{
  "model": "segmentation model",
  "image_size": 48,
  "arch": "unet",
  "norm": "instancenorm",
  "upsampling": "nearest_conv",
  "beta2": 0.99,
  "one_sided": false,
  "batch_size": 384
}
Rows from block 17 of a small segmentation model, named by matrix and row number. Rows with one number belong to one channel. Each number is 50 + 15 x the weight over its row's rms, rounded and kept within 0 to 99. All counts start at 0.
Before each channel's rows are labels from the 100 images, of 14848, where the channel reaches its highest value: "peak on" is the class under the peak; "responds to" is what is common among them. Only what is clearly more common there than usual is listed. The data: rendered landscapes of hills, water and sky. In brackets: how many of the 100.
# convs0: first 3x3 conv (model.decb.2.0.convs.0.weight, 64x128x3x3, each kernel summed), inputs 0-127
# convs1: second 3x3 conv (model.decb.2.0.convs.1.weight, 64x64x3x3, transposed, each kernel summed), outputs 0-63

peak on: steep ground (86)
responds to: purple alien crags (87)
convs0.60:67 28 56 61 44 79 53 47 55 69 90 27 52 54 51 55 57 52 35 67 73 10 45 05 54 46 43 50 32 53 63 55 55 52 70 53 76 81 38 42 75 50 51 50 45 38 49 35 64 37 61 28 44 64 57 15 29 59 51 84 47 43 61 54 50 63 28 50 61 50 35 50 39 66 61 57 47 60 45 43 59 67 64 33 35 85 22 49 64 44 50 48 52 38 69 55 46 53 58 69 75 44 63 36 31 28 53 48 36 73 54 60 46 38 71 51 48 41 57 66 64 35 34 31 66 43 27 54
convs1.60:69 73 27 45 32 72 40 38 35 52 67 58 46 66 58 76 48 61 36 59 61 71 33 71 57 43 58 61 48 55 48 50 45 54 76 60 75 51 57 20 22 49 48 66 67 70 47 68 66 64 45 56 40 32 70 29 46 11 66 54 52 58 46 67

peak on: steep ground (32)
responds to: water (72); snowy peaks (47); terraced slopes (38)
convs0.58:26 99 36 32 80 88 53 53 50 33 41 57 50 56 41 39 39 64 45 47 43 24 38 35 45 64 54 39 37 50 30 56 60 63 56 18 59 34 56 44 55 42 42 56 55 80 53 25 48 50 61 45 31 35 20 38 56 47 99 47 34 56 61 32 47 61 35 40 67 49 55 47 56 49 35 60 53 44 68 54 51 47 35 55 45 78 72 49 70 54 49 47 69 45 40 50 42 67 57 61 72 70 46 63 38 36 11 49 68 54 45 60 54 30 62 51 34 53 46 72 52 42 43 31 47 62 39 56
convs1.58:53 61 53 32 52 62 58 70 79 52 42 49 17 43 33 24 42 57 31 52 51 54 46 43 46 58 44 50 79 37 54 31 61 28 27 89 36 32 55 53 56 52 78 56 51 34 73 38 15 46 49 36 52 70 57 41 67 34 40 46 48 66 55 35

peak on: water (64)
responds to: water (86); noon (72); desert dunes (55)
convs0.25:35 57 36 53 71 44 47 47 65 65 39 58 16 33 11 35 28 69 45 53 67 71 38 48 56 16 43 58 67 84 55 53 74 52 83 60 58 77 65 52 39 54 53 42 43 53 53 59 80 23 27 62 45 63 63 40 60 37 64 83 59 57 47 31 30 30 32 27 40 56 55 22 63 46 38 76 35 58 56 49 41 46 49 52 63 58 44 52 67 36 38 62 46 56 65 70 55 46 68 35 36 21 67 36 53 54 53 60 28 48 50 50 45 44 54 50 48 54 39 60 51 58 67 09 35 31 59 53
convs1.25:24 61 47 61 48 49 56 45 34 55 47 55 00 37 59 51 56 39 62 34 55 57 39 38 86 59 40 61 55 54 67 29 67 71 54 41 44 42 60 60 12 56 49 35 53 15 49 44 45 43 70 57 56 69 50 76 62 55 71 47 56 47 51 48

peak on: steep ground (53)
responds to: red mesas (64)
convs0.2:56 56 63 62 99 47 27 92 47 65 23 61 26 61 42 60 52 73 29 33 40 28 57 43 43 47 37 34 53 64 48 66 58 53 54 18 56 52 61 70 46 56 73 47 60 76 55 39 32 75 40 56 41 11 48 93 33 41 46 47 31 58 39 74 63 44 64 28 66 52 35 56 33 64 37 53 46 51 59 45 62 47 37 31 41 30 55 44 63 47 25 54 45 51 44 37 38 48 45 39 42 45 49 59 43 38 52 15 54 74 42 83 47 53 41 52 54 54 35 44 39 54 29 68 39 51 60 39
convs1.2:53 55 51 62 63 47 36 57 40 27 72 44 89 65 45 58 60 62 45 53 57 39 62 65 60 50 87 61 47 38 59 67 51 40 30 50 68 64 73 50 60 42 64 75 46 61 45 73 60 64 50 48 59 53 57 59 79 99 56 57 40 63 54 50

peak on: water (26)
responds to: sunset (79); high relief (63); sun or moon in view (33)
convs0.34:40 51 40 33 46 59 33 22 65 69 66 53 58 43 42 44 63 83 46 52 50 63 42 76 21 69 58 55 55 30 41 36 40 45 21 58 72 45 51 76 87 50 39 76 93 27 17 74 50 60 58 48 77 66 42 40 64 64 41 54 69 82 40 59 43 35 46 39 49 55 30 48 45 32 37 79 71 46 65 47 52 74 68 57 42 60 44 63 45 45 70 72 50 52 50 29 61 52 53 49 39 50 45 44 59 62 57 56 50 53 06 33 47 32 45 41 42 48 48 43 41 73 37 47 31 39 47 48
convs1.34:41 28 70 53 51 53 50 60 47 49 46 56 81 47 52 51 40 35 51 25 52 47 44 45 26 43 44 77 77 48 56 09 51 39 55 15 50 50 48 38 26 41 37 61 59 31 10 76 56 49 54 58 46 51 29 71 29 46 56 68 52 42 66 64

peak on: steep ground (32)
responds to: purple alien crags (91); high relief (70)
convs0.39:99 56 42 55 67 90 51 57 71 35 27 47 53 42 55 24 58 50 58 66 29 38 31 17 46 72 71 39 53 68 56 54 70 60 36 56 20 53 31 41 85 32 49 47 55 30 41 45 31 72 71 46 49 65 17 53 46 34 48 43 41 60 49 56 66 51 61 56 59 66 42 37 70 57 81 45 43 23 49 36 61 48 58 47 45 48 29 60 50 31 45 65 27 44 55 25 49 30 35 66 42 51 36 42 56 43 66 35 51 38 51 59 64 56 59 60 64 42 55 43 47 48 37 86 61 49 39 68
convs1.39:50 63 56 50 51 85 43 42 68 31 42 36 25 25 41 58 51 24 52 24 47 37 47 56 42 40 60 26 35 20 70 40 57 50 58 61 77 59 37 64 43 56 35 64 44 61 54 46 24 56 52 56 63 77 43 39 73 43 10 52 56 47 35 39